Rows from block 6, named by matrix and row number. Rows with one number belong to one channel. Each number is 500 + 40 x the weight over its row's rms, rounded and kept within 0 to 999. All counts start at 0. Numbers have three digits each. After the name is the row's rms in percent of the matrix's.
# convs0: first width-5 conv (model.blocks.6.convs.0.weight, 192x192x5), inputs 22-43, a 5 kernel for each
# convs1: second width-5 conv (model.blocks.6.convs.1.weight, 192x192x5, transposed), outputs 22-43, a 5 kernel for each
convs0.106 126:474539487502449531439562515484507470542464525439509511478508503514521513487491468508463545475469499541506514537501528417495441479495502541413480523494516472497485505408428548472489541562391479512524639462509510538471534504493480478564440526534360457562511514525446523524505513502445533433528486429526494541461538509504502483492503
convs0.107 085:526468507489581474524502507492492511492494520475414473493503504531462502491494572512482516525524476494516485471562456526546450481485533428507508483428490524446524521495459523483539485508486477491452476577487494522576503447428558476543543571526494461567483476514515491488541467542562474604490473552553469473548478553498465538530526
convs0.108 114:515488594504507487476487498575541489448491498455479538559423455529482455469483408500461452504544499491501521505477562461491490499532511380629379508545459478536491526471560413491540488526505475498470398563492464492452535499490479591398601440445534497396639516482532483405487473440507557494461611412535505510537429519500494478535496
convs0.109 109:525472492550546495505547574470522522556446463493483577500483489516470508503544514548488519507525526489497448501466509590525524579486402569397463488590486550495511496474490472518560452508479548548507393523416476462484524544511538454487498464541594467473455438491537450580451569569540476502507477453450566488476471565480549511523546
convs0.110 104:508565471537511531545474499476465445584493526450558440526452495508499515501454522491450492524453497480484443488465409486533505488495488488545491474451494506507418448463494451514519489446499427484436485496547569485499532484545516492500514485460508543561414493501469503449527522473429536462518492465480479504415514528538421440389584
convs0.111 090:494545525517491531529495472500495512567521488497491540471480538515534407440483488491486583490517482510514483492541456520522514503493445558483542529456540509464519491522500532510486487491484511466528492496539519502496524478462493497423469549445469500448540516444505497514467515458537460548503481501489522505570495435528442489582455
convs0.112 090:483517469488465428507475515588473448539554574479481480523508440486478456484559512427448480475520514498492440510523495483437444487463579480504457503378513474530538498501525542538469440421455483521553470549460487460514401491493500478476509484521535493479475415490532484544504534462457500519483483391489518541541514418454528556543483
convs0.113 104:587545495452482492486473506484479441504495468487460530506515503490455446506542428504472481533487501557499488486555587536515521579569517538485485482491502501529495550466498529428505491556495498469504499469499511471501424460520466431548478531597602452500440546504471485469514528528461469467490575453472512479473489498471425488534482
convs0.114 108:545548458478504525533480434472514541481472486523500529466551523467532480482517463551455540462453536506410584549498470437468529555506573488447526513529526454501516543538513455509526487579491508484505547520445509535420506497541507539520468547454437482545514541476548505475483495491489453472479485562485553499478457551606441587573471
convs0.115 091:496468552521485556472445531425459561536452477516533448469471505535546474498508452535495466555503526497431525527514541483470509505475453499437527467489508448497492545488501556493480459525441535481579475485496512512527512544475510516480485525439494597492466462477545560523548479531506458506364507488537497487541475453448492525550417
convs0.116 125:428468568515502478470552511472495498470510480487581515525487464527532448547469466568468540525494467489533511515539478579470501499473491501508569532569437515500514465505542531509531421458530505517494468457522465442477525511523567540488513500491458609523484462461513487474537488455597522554481437530556452493538531510453501470505508
convs0.117 087:564530480511463539534543519543471537492520492468555507564523465479557489449514456518421542450504508437436451557503535475456462561505511451502504484541491507523449505517586481499443510477508498450572456518535475570499509522469552550567567485607485434487477456508503533515567498589448529478501544532490432518476534532442479561523481
convs0.118 107:476541522505496470477432639476452560512547564515542457534497455512518491459511509488507525489483465543524505489488488502520484506536467576399483473483490482430473513546481464571450465487502472502484498523455499502483535490551464488506553469518482468474582483517495566440467489515502468464525569435439509517511479533504515459494416
convs0.119 093:532529567543484541417436537539465467530531520524537498440488418495558590524517507485523474445494565573565467535541506502481435534489530547475487504557508534528493400453445485497593517561449465490545528504433466519483515513510568568468499591467584528483521508567485511457506511468507447510507525529455528492499443542591442503537477
convs0.120 102:459570494523447502508451449536428488495473518439452402496619537505522540471493469546464563497486466546543479459508470533478531511510542547480548522557468473480426462464509418473608495470530556494501473510453569510528539472463447574479385517501492487477520521474575534471422479519474531490468567484495559481426563433533451458444574
convs0.121 078:501541530533480548490394481516493480513495462546488496464481530498441461518522436476548540538485458508490532539454457534458456491475557550439430513440367508396538550469514503559503445482449497497475492475450479541514525496502462530543468553482486534449599498474456489517445530469526452525449480540533461433455549480485421529492558
convs0.122 110:467497568490551565526458505456503486514508482464551515584489533469577483514550455445493486466476520468494455491505461523476444534508453483557445571476530485472478491524520535524515574492485516561601494511480551549428458496464478413539455453509532444505550496505483555534495508468488520480473559470552458587514492603425615479543531
convs0.123 112:526587537518462494494530442461534529453532514507480439537498523480474447515445573526508553493512533537519473477521528499533505512510573534535497444431505517456466486538517474447545544482503544458534520524446471471486475485477454472482555495424596609471454476506548515516456518470539459484456414523484518496448531528513556467491493
convs0.124 124:448452621512395513510486494448482568439498500498490427554485501494503510500427501570472488532519479496489495509476506506488557481484434458468545540540502520543480471497506518456500499463524478475597418510460571470483494503504469565487486461420432607461520523470513536482509502550445508566411486551506455502576433495451615515475522
convs0.125 091:524453455546502497505553439515511497588467481521428509484550461462517516472441525535505488456523462511475534517492562480461512491435536528465546497432533526472555499530504502497445472463567428596465490559480546534474537484543512500451477438547437455505615530557490562404526517471463518501501453490493460499541513533451535492464486
convs0.126 098:545569524438473511462400502431452447498509482435483483430502464438509547476425553456492438506504465487471393484552503536515511519500488524503458567494478508535526494527526460465499518530518469402548527464448580501471507507461524521533445429421526583570539519471529523544455528565571444455579467583518520495514503443525458559458461
convs0.127 101:563474504480459452433486580421468482480477530522467496400601533465500458462536547445526449493469507466474449522491472516505508537433533483454604468472515492469500479411542474495495551540489488470497515515534548534430552469524478540488548452538553503519550499503461467510475494480540414485501515521543567498550474554521487506554498
convs0.128 089:502488490547561478458501519538538584530497530514500485505533603562453481397512536484562512597426472464453467522511495437517537457512535529460442523443513488468473453519551556513506508530462510524453447529521561518469513475394429496405411501518470509415548432432474534512551566546504523509567475506513545475560496503472524490532507
convs0.129 107:444500531547512524466495458523499466508460473490518477545475501454516503487497501492464466576508511480497489421529542547502552459471465466479507471496435538461510560491541503463537467550493530492491448557428569485494473484467487476531515470474512505510532438447478493492490560569477505554450484477458502445487505539464536447544469
convs0.130 109:546574373495526504563589509450550508462459447439514491550489511509471419485533572517531489499491502565422503523516438516545508498460530416527558472479483459534500463495528530543523503551522443472547475452540506451482487461490510533432505500431406599473571486446480546408490503555504445594376450520570478506495473477523526503464519
convs0.131 096:535457605508519519424584535482537465502476491429550462522526490511472493504499481515555475565429599477514554503462486521482461490460465451476517573512512542535465479478480526501512547514512395512521476536541481604578515517501516516516516478579493446411532446492526541433554481489540490568546440509503455605516425550523465485539506
convs0.132 092:579523502490464430476513474490546547453530517496459464484566506541528471571487527513451540446468483500576551472543541469470488497566498460490484557488504527524520555418529535503552521546509527521458580446500555470475499530451499597492516521528432462483491512529489544532467461517430475517473476486557531501467625502526477550511476
convs0.133 096:548481525530512463540455547475507538435483519548493485499469450491513521482540525481515469460492522492496503485557571562584502516516457555492539544447511551497473487582543478541534453483549525494469495452493433447469444535462469527559562477482409556498489507465513480547524444453513489470476458552494465518528488446468536498509440
convs0.134 091:505480380536439560471489510466526502455541539520601468510520498505475474465586487449522502544442501501507537502496513539534445490410467558463492550534512496526445464515506433467472503489552548461497460508571495569549535560524526423481529487414520574435469441499521495467538519535483449592483474495458492473481508506496437513494460
convs0.135 096:479444512504512418490524589551506474469489480459491512572525516466524561434536579540539498455493580522513540441497461480488524526559513526480520556518549457457492520395556497522536480545459493536501555499483458550472498426454415533495523521484469510432561534486477489526502502515526495463540515541502418533520449460556502497493532
convs0.136 117:514573452530461549486485532495524487485494436545394487549540488505484484492522481475509520512478528411527601560477526612474474498479421423475466597542546430491516516477519501518577520532551519479543477509558466506499457527495508415541561451631404532507453508547532543460542484546477528580430463477493537500491504449474506558490504
convs0.137 101:520540469524563515466447463558506478508409455505438439485525484498523510480562517511502438421511490540436490442471484461484480542547537578438465550462474463457500514525481544512541515531481485542479578503540495515526485502503490586492456407466479518555498474474484496525500491483538438511450542576494501500484484513555463464456505
convs0.138 098:431435437525442511454461504486550441487519506558506482511517532561491508505486545549467518464463509525489469527425462483446540510507515516486608433574478513423550495454541501519447491487509546508515549482510459521630440508503517421455516510372545480532566538496495501538476469462521543495444504476567547478506439550446475547461635
convs0.139 105:566465522523461533554514483489507519474525540485504511539539461456439546455566507437536530485528497471513516484521426508518495445484476489645429474443423572623550528508479474504519504465519399529531508533500491535496527448526492576431488483464447602544496493450503480513543520458542551490385565501524505518572458469580467439556509
convs0.140 099:482534443537524538494441474493517525497513485522470482528516487491482496598469500497571490505518489505484496509566527493466520518460512526481444461465466485485472472480485541532479496474520454495478539474552507501474510486570418558474551489461499504516495403541425511559592483478560576472493477557443523506451577490534457489591519
convs0.141 109:496468470491530463562480455508478465542526535465549505419510449505482484540463554436550488525521485471491488515501461512441506472464475522481475505405589491497518454432507504513494498479476487458449459530458489461595488510471502533494512489489511504517501472507483540488533460566409524555568464479477481482546561415528530531387424
convs0.142 115:525480459552510474490462475543511500536462525538476524435533505495523478515547472529506439557478522506465471494492491467474485450518441451506505473490525475488485534487511475488482475487556456485516482468528455520438443562521533540469522532526461461567523528539478491423498499444548540512602494495430482473509544458522540484410510
convs0.143 102:544468467510525457555570508450505443500486517575497513456479513473455520471458545502518511539539551473535485528516466490453457554503524550511529525548464479490457567589543491432450466474573468493488466507518437559472453538542466472469504548484516473538511503469474436500458489503503518453474593447626492520482577481572511426548466
convs0.144 091:479485512540528499508500460392468495491465481508530488460499523556422464454507516460408490510558493461524414491453540462472538427531554519531540506489504548553525455488521501498579469459504581517525504482576544508405464495468523499566531488444563524478389396478474464500470521583478422596513461458441507506510475435503495491456492
convs0.145 101:417459539570510550514542484458523508490445486559490520508501517447535542477464439490518511504493512482454522439446519587463516521504441463626472394473540513526450430507489520473465492505502480502528377528495508549451497498504468475528507487379600503539432536473439532511382529493540483412469479439511452533501416493470495389555500
convs0.146 100:491431549604448451481557531426542468447506490473514565453517496477459492523500486527509475517495515533526486525519453513526453515481500496465444502464486513538493472580481459496477512560480543423531561519500520475462518548491474448558521503507572482517451499466489575451445494483635512423544537490442515461548427553513469616549430
convs0.147 084:469514499522515507542447534499480474480506498575498509473478496538493543421502501532546523419461468533450505485520491489518549530506503499488452521479565563584393495517456457546475520513555535495457548542510505491515581447477451402523487524478507573509481538494457549469520532545555495528504487490420479550475516541479470457524535
convs0.148 102:487530498535469498496516535571500433532451577527495600556472507530496517474468433591566462517536475472536511489473468448558569518494472528498475540458539523539495481553559471549607490505521502523581446522495451424446482447468536465517480493518381506515466555547526457474482594471488471426533514462428491502442539520519513487524429
convs0.149 100:438475386415520479482515495514498557537563493522443516448467512529471498548588528538481484523581562507443504503471477504501476538481498520475442474477526535495506481468511464546505556449487483516484425528509570493543453521521521552475527483473442511519513488468498494515545493413459446481493526450500516448525485517479374489491534
convs0.150 104:447518471527587508487551471510431540442540477439475491516517533455498529549509526450449491430472429566462430497536434560532456528533435492585476517515497513490537507465495488499531485514457445527476505593516461546495522491392489443483451478420528425515452464543476477503477488460548517535451526470574463464547460566610427490584428
convs0.151 101:523537474495514499477549585584499465540491482530507488536497484525576478522521534523511532576426572524504464503477555478470451538526442518459520555520548507494463546504506574513445530514481514472483448485551525522476460570507575508522521522466533440486604535537510472487531519480543467570478528471467540446460535554569533461508469
convs0.152 089:492488491445550478430590455493505440525506481539468468471431510473508497491540522457472440466497516462551418522499496539527479520536427396519546440539530532484464556541480544486485465481510545503532474509519483480512493527535518564429524512537548421494460548465518486564529518458478453553402577395563471503458557538508606489468512
convs0.153 099:477503489582490592484435473495515525501481433478540454504492487506488555463513490406596517475501483497472537516448503549441466520538464459591481467420492526472488481580435591529476519504488479493568405541536562421513447548541500457467562460436582546513530457517461482487409497436495503517425532500528504563550473470433546522515430
convs0.154 100:508527491478497468503472511491548459534504509455509431543410534430523481450510480458521481519548506576461553468489509468461490529457570464459528506505473555486500490515495477472505494465460475554444519435518484462530502451505505435398513491515468521541496566484476527472498523488424477553485467401552517493413502439490462579481466
convs0.155 104:521471516495439539550458580530469414536543438531454422521489513444472492517455538482532470551471503483508463515445448476535525553499455549491422490505502479522518536454490448526507493505507516511535506506568488524501411534448527516554476456496555476458616497446556491567479542543481417487539546488522496478458556477472451477553506
convs0.156 095:434472534579521458398476501467477503503594487437437474466467533476562522545502491554474475481413475512461518458560469495503483492479507491465473529502483491500551564435449604505569508462493517487520434467489490477504468577531550452527514514479489510512481385472491468482447481558554470512484464517575530492510474470422477445496477
convs0.157 097:532530504462505472485467526554473467427549470510480558551516453427479473473522491460520574572571454492503430608534493503487445572473534508542439544459519497551490529515462489575451460524508518470536460497478543503529533577490463504458466470616574550431474496527481502505498515454537503492622491483432500537522500505501523459503539
convs0.158 088:503524468514463499491501467493431498520488532515457520454514470437535435420463492473479470545509530454397407493469516510475507521522574494506465489551496437543507462418450476494492475526553515515540425498503527407508469479475516493486466483460557517506549493510491478548498552485513422499462514483537529519477478498512603426491473
convs0.159 098:522472530475497502536520511477506573572552464504533519431488506526538549531459435480504516472510478570439426501531463507516507465535487458528520575526501416469468504439506526503541458552504526460447494530504494532524579491476480577462523442494540552531537536473517510467489540512552511449465504557523533569441522521502468519531482
convs0.160 101:465444567487504456554432610399432499440460452555517488447514496433502461515521492524566424475519452577468511513500474551513575469517456526561358604500511447563456538519479433516536489469514457483517521539455524463490441530445518479486442517413652401465514518467531484533503444441509476446491587453473431499506505476433499524441480
convs0.161 094:498499497554430516496544545507484467481517516504508567519575500525517535448499522506506535495505423577462527496422526563539500466505475470491512520492502479485538485549488505575484415530485488509452507417460610399525451508580476537413550511508464484500523568496491581553546542517522522537508502493440484502504494444572485494568527
convs0.162 102:529470479529467491511543506561497508485545469546489421492472475446503478541513476484543499556471504496484584556495485511486496508525497503502501449463571533556503472546503459479420501455464452530474527545533442513509458559511511451454530517528532476491490492470546535430531511470492494510510436468528468563471575505457601445496458
convs0.163 098:551444455588537518531474493510478513444531501463494513536478483452484471521387494533567473467518511428503501486497464484462436474485468446424471463563440492529542461498380541465524500497496464496480505456454501540556525568475466448554539455403535494504505492462442482498492497524574558479471542520481486542530556502482531540448497
convs0.164 105:578528433496525506479561511508504445542543469440440517486504533480432465543569436412484532544409469497508422468535503498509553459502492572478498477452567464474519532487458528498532503550508549458427528502482528533621496471516463516474513498536545471405533535546494483453532543513477483465494440514519511391492554513548428494525572
convs0.165 098:528511554537470509490447453541548477454486515517501518526529497479445492483474528462467520509535542431533518498562540582529484538539524464636540422451556467546497508427482498551551495452584493474468475528499487488559500468490510501449508523453539504498519477475463504518432495445597478509514523498454617445412404512534445442514606
convs0.166 086:520534432412492492436433498512465497517458527647479488549491466462494465520467492565497545521507524531510476531566493446467581536478473448510579503563507422502533520429503509504493532467503467481513532489478456483555470532558466510584448542507489400584434461480516486521528561495511501420494474563456428537478405499439504579440537
convs1.106 120:502455498546542495473511498606508511508488491523540482471512513529548480488554463488490531451476491571398544501481588455544551463447491532508521584439504587496512540526542468509553464486548521489547533473447525528531523494517539557474500495389551558550424527476486450494555439522554494506552569481479532440465473475505543472461519
convs1.107 084:484511426460519459501534459530561503541462489468550494512528515473491516460429470556541570490550550539554518507484536541538485424470430498516572491491478563522489482497479492507452488530530459455528592462504501435541545516566449510608511530577436480476435424471576514451509499536492554456503510496468514466555537546485432472520468
convs1.108 108:469509511563501492463478541495468463520487537506486517435490465510549466499496463537514515520425543459481572465581513444443551445511453511525542431508557490467492556545542451496548469611483479516535444493461562636510417550505530455546508538504607424432506455499491507428540508512508519518539456482593466469523491504443550478485489
convs1.109 105:561530477495491494479560592439524450485420423479469475455557612529533434434494577415435468508513533494452479559567465548486504463460563565527516483518539487408478473470490509458474563455500427545463525482507454437487422463455475526508528486453440562478577491470428470475550434511555421474468530505503485534504504445542432527531526
convs1.110 105:537488565569530543440428557526502499528556499534471474457438474481527498513497427536516518566524459471534448483529512540545568524467486448469501423514434530446507436527535515518493479520490492497529475476536470487543470520486634545402508507435563468534601561548443483453421483527461514534525473477559552456507452564561546580542457
convs1.111 092:509497513532554470503500546487526484422472496475512454475520484493469502476569566446440510479465587469466495480552493454565533505479549422562510514454540487432499559476538492460457500476538498541474432464569496484498506513509573466448460439514520488424526498519510482507525520528487474464495533471459519467538544471587463515489517
convs1.112 093:474492496490506538522493533535463483490538564528538460501542501531499480525431519538547459533544462552436490577417489545487516428448429500537466540522476473518535497507499509510552529503542527525441570439491449431450514499479519561558516494468560566430464534509451540480472493486508528561447478505555518555525485505489432496467407
convs1.113 103:526491571494465574515503474532459491504531581489519458477533485519518481536512504506519469464445531400558532512504465396479551451426511477531530503474548557481538505490484487526559498608480503493499529523503511408463494478498531439449532539466540596472575544597448438502515431511490434446464442453517500502503476512526423408549490
convs1.114 105:549448478550429534525530530426482480549520497440563539505550476432482521464524431488460420429475480449516524490449462467472498555493506530420473484506513457517490493476514519531546455521562521503446522507471540548487473486474558488520498497383375467504544512466534493545568507509496490474578505488425495528542543473575473455475444
convs1.115 102:510477480549457523519475525442470516448482598536456532500502498457430512544488521546478489485469561520526536461475501530480490462500532519455459565474454533474544513513484450569554464425488477474472485499504498481528447501549566382468484486463442445459468491514563558424472503497441549538519460441595526489455458475537489525455606
convs1.116 115:528556519477499477476477527480468505509507523511515519524451564484517474440410542504522406485495461545520562504480492496448477570461523449521448475459485488541442507494424514480450496464384525473503561394490481571485476447514553510545533446456526528481521509524498516489502466561482441589468438555494498481450471500443520505491513
convs1.117 088:496473489494482485519490576506588450497510440421458482465515497601459450476496534557494479507480520497549540473502562568492529523510574497446464547567607531476518471567439465483508474543553538518514455517558507534562510516469487460499462524475544489572595451417501466527539442545528526468462517518522426551512475503534530528438463
convs1.118 108:518507550482529547470547534391479433486548522496426535469476453522493553567529455540441425460491447517555538445535432517566531488493599512510446504543473508497466409508519480486526523485428488440476465544520494547525565507529568499454485430592520394471521563508534526511483499444470531437514467496442545475431493508531506540510523
convs1.119 090:497449425519508520563472499510558461497445466568533446466541533579544533506515540491480494503617613534437521476461477542453441484451512531469449520500487538427498547400491536570509519481497522455489520515466556520521490465520496429545542414516454497512437529483525503510439500408520528521442489476472413483453550590513526547443490
convs1.120 100:542486512568519581491537508556477511475577549502458525468497444513594517531461472523511494492486498513558442534478473570413464505492524432465518500505421511504451500482548513475466457587492535438527463465495471523458494532492582550485496500490544370554542429471493514528436562508544483489516436516449489497543512511473475477546603
convs1.121 078:494473459483482473522570534472516496552560481512503512492553496480482530442555469491538487459495550566544500512467478433479473518518428521574553588518580468479506598451522474477492531518574477489465447500486446481466399520481493454510521512459480553522469434471522502499468523512483411486463522563523521502469444449455451441474497
convs1.122 107:598517473483522470514493529529584556553525493462503487535453493534552416549505471542420474494585501525533465578481505567472502484555526590413521444486456499566508563500453560481437480509467503509483513497550461460506483509487520404490475504506466465435553482503496495463500541502522531411554454560535544450556487471450465490429508
convs1.123 111:553522375449546366510513530514494496468511575547423456520515562529430437492548489527434456531445433520523510502479441470528421461528457544470473472496508538443517415516502484501485518444487494523559513519486470471549434502520417487441502445517573606454483452431491596411420446516422592547457489464448454382528465508509558467466440
convs1.124 112:494515462492532457429479466437428540505495546547528445480500520421477502492471448548507475460500475530529478513544491453459503446505454527469445501528524499473523427520517487542479501502555542469486469554442520565484507506492568451489574480479451445522495493427421451525512394479533565494486488555506466457497584489494654437442557
convs1.125 090:425441456498453515575563510550509474446457507497460437485490463444507500586494525511543570439490474450503486450466391460499484572504455579413509537449499504446495524552493515507497442474506449461454492519478541493534443506414409454533497485458412546512433499531540540548518468481457602473503518462534523471511518499527511433566606
convs1.126 098:537461462460537522533522516476426497520457523486546479445533511475522471545597498444499487485458499443512547446542481475449506465541431457513508474551548560507514477461504501466480513480517484495564499428492536515461519437498528512504479552468570441524443507467588482490527472507512517542537503495569541594508491489551425436584541
convs1.127 102:486473502518480548484434462521489578469483534487529510523496403478460500611527511500535511447529428443473497439509567470483476472463547508441540469555562533478548420460496490416524481468490496583449514502498492491415483461513474491520503510541483532550515510565445630567477465509530462442535550527540441568509528504500402503523477
convs1.128 087:535499422478475563510511510527503511515512455488472467472539513492495562390482458494481475487545475525444511461544519483476530497494554537518545551466484464500441497498448487397414494484528489467494494506560498530501486506456435499589433486597515458498532440493599522509457593543483500466533490509521482415470479422512545458504557
convs1.129 103:517540573528532547484552469545447490576463470481488508497478468490553395542621590537462514459507474509487483541528516510511478486498550589471566493494548528473513444461510533557511507500519480457440466562527484468447394561469561560555504484564542428600519453545410554419460436509504496527443486525474560513550462525499461515422491
convs1.130 107:537519446512455547545510555453544481482557474545470495472543477485563522415496490421589470507439566440541487465479561518474516540522514460449451572424542493500413494515481450504465449527503494541526515536504532504588527503526544430501519490507485403493438488487498536502532473503512560511499452535467469505486513448525460493529500
convs1.131 094:499561531518478538511487461545500506524514496528467537499533476478460451490479546550453553463484496495527487486488481486427529461516456464530525422540535464502466514455477487452535564573512485488488545488470485534498549465497487403470524524490507499558504524579526554501421430443544470526524537443512519510498531532485472569528449
convs1.132 097:520512503534477508429535533492514448452501542483492552502414444501475502535446493491444479502487567498523484498538473569491478456517499548573502533457552565535465505569537475514507456462493487561488470568481569563606484541449501514568425514542529397528484412496518535529438463500554482543434500491471449408533505467515510473439443
convs1.133 098:540498502504506473527544543488419523503564594474494475487412452505564402485533501464467566512526460512531432501469522494499511549384558516452526502520487589527440536535502534453478479552524502529518542492499546505466483495549460473450496514412553512527476403504579482414475518550536555533481452493526539512520513487556517453478498
convs1.134 090:469494494497503449481470546480466472487473505472497593561498440469511548606433442443501536482496484608494574525546506478519563505577517473508531537493532517500481464495499567531509492534473581511518497510520612515486559514513448458498546400509587503511603484466540495534608473543496452564539513479473540526487508543523545513512494
convs1.135 093:505524425444513541533552496535434486465461476478496545482484475486504467494530421524397498431541510513510480569477477516532504536438547530518422514477506565451522487459493457479496523432523517508474385489557473512441480478564589437481518471468528486465499575444524494479453547442526536453464518506490503451499448456463559477480469
convs1.136 114:551505478488481503419550496522524486542567512520506499553497523459481496549476490543451434476466517482500513491545494551512567592472586493486527529461529510459527474521534568554400509545479445519466467480495503453411438473490524490452498473436539484417497465476596511510528481499522402476524533468507505493513519542488498513525546
convs1.137 099:536529488501514502513490461515531491486488559458459538545501556542482379552467452551543478495498493439491423563540483535529543515508491431472509493463496505510539503504459514558530486535494558500452472460516490517525519504462542504470507503593449473466518537512498558542446587489507493526525499496474540576448467511396483520508463
convs1.138 100:496547475480541446463514494474491532491448446475515543497486498469502451554496523453458530471432424516505466488515480526519462465611516506490513460512478452487420517493469546460431558501498520557544470435429514504487396581481541413490511533473471494431537468524547470518503466469505524470497521603542564517511493551463518534515509
convs1.139 107:586508495515517495506539518529526489464465485454461468440573479469532557504539451546530491498548498468459436515474542505509506504503534545405484436500503565426393490485387527453504551536521430411539480498490520615490547449501493506503503400467476476504421513559504568482498472456528522512473425487437536575480441457467514539466498
convs1.140 099:512521455544528525496526517444460514543566452435522521531470542516542512531519500529476429512471498502472412476473421558473543586522420516497533459520493490540538490528572504498496441533501443497425478511488484493477504503588502561438428462511445483483470519487506438388500423498525499536496524498473540506503528560465535572438493
convs1.141 099:492493556538509468402492457532442525560479528585457508521548540502516547539529483563525472582536515553445422530478564438527503446589403526509512425516448478480540424461500501472410528446533493558535563513486488508465523492487533488496500473533439487473550542513548528469437500463479515513542471481514511554509405568570522451457505
convs1.142 109:569619495512449502514432436579455534436533555447524558453497540501507528505551455525513544558505493531477550508542514453572447482499457526465529469473516538474568545519519548481450457488514456497493512471449495467511502505533539528509414508485561508553488514462496546410468458488458523467500503415509422510512449531563492454479423
convs1.143 102:477547464438496538521509504406504499471546610528536530540547521552513548548535561473476487522523496533596449514440510563462546449498495507489543549454438513454519490459452570486449444499509496588492500483450591527569531523521518530484571460536484534438554466493496533553523535574530480472480538446473461549573465556472495549524514
convs1.144 099:474497508517529474467541443475538532529506534525568471550562491454480519595504504556536531483521476537541465510524491521524547471522500581480490524459552473533532514541455500453456532511501491446512505513537494516529457536484423459438472473509464556604492484520535482471418475552543479505507533570519555482503437495466472470560460
convs1.145 112:542501484524445463579467464460541470466523455527515492470528474533471528471500482565477486534474509484452448424520486516468538525469588510406479384619529546420504485464518492470581436508442514504510492484555505477440518448545503509495545423432545539419535557479471486539520564539472522552466534442457488526452543502500468477456461
convs1.146 099:495528479435425517509519499462517443544524427446432499450511551503446547483468503497471492502529522519518493527456565523427607449426477467502513430500480528561508515495530547459497399541556546499522466504483496432593442498412451423570432469473570492413560524548515440500530524554488448476463446471489463515588488425533423531473435
convs1.147 087:577520511573525460608504536458570503460555459538487507562455447472526530542462484431472446509526542494499472479505563471493451496460569519471519525524452497498515575537469492535472471529538491474509498491499440481481526491511558480505537485632467479501528463474560457482475503590486478518539533485519564536529530473497517549518519
convs1.148 100:480530540592462526529499425506535520519515518453532498511509422587512451570474477509548507514496516491536473457569510526456546520564478464523558445425507456502545537498485466507508463442522542598513530480535537488579498527481487473443474459468503461569556513500397500474495526461538456533569477488529482535432569513498401517484453
convs1.149 106:565572520429485428489515473538447443476509555502455482511456410466524498483550564478443446571503515499533481541459453512502502410485478476491483501514529548515513498515527529526483462548540484487494529477496452534541462444458495491532507470606521537511571598583577444512521385484443526468435487499485548582502443523508527491520572
convs1.150 100:527461467462523459557499445516546444563509507491528478495515512481455569469429530493483423505449461468470437531442477484436526449479519508413500473526437501559462476489517489521474502551523527441499469485528470564586464450549489551490536412572397554487518455482533595469478467487429523471514558530451484501470505525474456513547484
convs1.151 099:491494506434543512507488557523451441504519542466509546507431471528449490510480489505461438524419485517532503420462518467473446464548464470435473478452489467457454466465554470503476545560511468504514596442410552442494471486527503487472551495489530483440430448506512521506398517512568541415520475447594418555537436556482489529495485
convs1.152 098:494507452501487499514554485426516457489448525453533461381528489482477572529541440580503472491495523448509423462472518523502477516523458525528516511496472505450479519491493452536472498466442544533580515430445563514525477489410525624495506542505464493549534523480504607491517530503507563494521511495460529551498433513498496511562438
convs1.153 104:553504524515426505472379522532576482508464513454476478520464463567489506481500445534426494536486456529414536519512473466466505456513508484391511472506581518522507462497458450488472523511453494501482464500546462528476562475508548495484482472415449526461445585544495532493584489502521489531457466459418473509527518506519534520465512
convs1.154 100:462504493466557512456527550471447478484467500525504511544540587421492466599521436443530567425512526500426456513527532520458554406466444466517459450484543492474518594479508441541497474526542540473484423453494555469469509545509553443514438466519490496497485496488532465578464493527504490517472517490438544478443553483513535525493467
convs1.155 101:467502482504523501501556536438541501508547483454553486494500535539582495528592520475449435551473579486587470471548485456503525502442483445509559555502547478538486557453519440499476513531512467499490461488547515483470499541529514526472495513446480572474574528522473457433473479590505509448453522496492541450424532497475479518460417
convs1.156 097:491456557510493564547622501497572459493544548507474504561509540501460545510449478518517424514510536500575529496458449475452560474500544485481522495491462450464512462437499457477464409485477534493512539480563533475524375484485469539493589561432600516460528558517516566533500445567502468555530519514456466499479470501512472528567498
convs1.157 104:568585532521480484507521548460458488568464502481510537485506517488496458489504500544458496512485498534588417553517471487498518560497475495511417457469482501512460486527486463466539482479505438520530487495553506417564468482469502528528465553511524426544575509501440501521430488430515515497454492504469485477533517517459557541439463
convs1.158 094:572490420436462473494437484588517505474574491507500521501482549500517509466457505551521501428442390454471485527467511480478468468545506519460516496510534550473480471524558485488483452502523490522503534474481512447454498487488463515502436482494521537553552506506543539508466498577477453418470486549511486525500524592481492503531464
convs1.159 096:535502489473560438539495464489506470489484527436435449477462546513483455496511506484547472464491498460498538564486485494572436509536518480521481485474472493467504520484478534470496451508480469490493516547491479495580486483432515465519508483562524547497483469439480505543568519392499481506502540532527466513590467436475511466545503
convs1.160 092:505499444490421525539560448519495547477468480497496502481516498553463490481484484512521466519518542485530509512522555543518517526387527512507576427413475504440481604492483498462472467478475471522549477519461509581455531470577503504507509423478500459401567519533492520448568526487497514552540384494528495538544501472452450533525546
convs1.161 094:510486490453482421514557518459530427554518458565506500451439505478506561469522477468566492479495493551535501491448499561517513523542497448477532520494527549431460521556549529458516542472467522479542544456538519516514496483493503462507518514420462571465572534473480496508475516486573499512497453592496494451519507545585473471550561
convs1.162 102:482511436442553522493567527542505449502525527507500512577553431501566446516448505540512525491500471509526509542538440483492487485467472524485463520459489520493465449567449505543482511533490517421410480512531527498463468504438517414436486481494502555506446542426472534462560543461461556479527523477484519552546494525511488493513443
convs1.163 095:567486529472455606496499516479493490521476514436554544547514487486504518429593476503450499539498536506537578482428472488464559442493471447473533516532553454436444499445478421506429424518443543495496612539555468458536447479566524558528473491482521550496475439560532446503505530490511494522587450527494473504513530453530465560503508
convs1.164 103:512518523580538528481481486395531504467487534496554424432537524497521461467467419495495558436531506487553491510538509512518469487595471469479507534537453509537516456501517518463501513509475447506454520491491543494475462515531562516585450443424518540504552504473498464490415471541413498486454471482471374500516488496458589439522461
convs1.165 101:474464466495530498576547458458534514538491513475457457482434471484534459514533480480436530498507544527472522466491416477459591479438516487502463486514483502553530477483476500452481455530495496497464456496537498449509511477593512522546467543436532497527526519524529500597518547537529471502545482496513560467468473475474467435576532
convs1.166 095:453524414487548504474471583583533545489466441482499524545536486437464454529490486517498523482473570467452548495434485488532518463485486504557435472511510490507480509462508456536523564528518478522510540611574498510538476521475529543553465546571435426560576515484537545443530529478516536453492487479504443487496492486464547507508558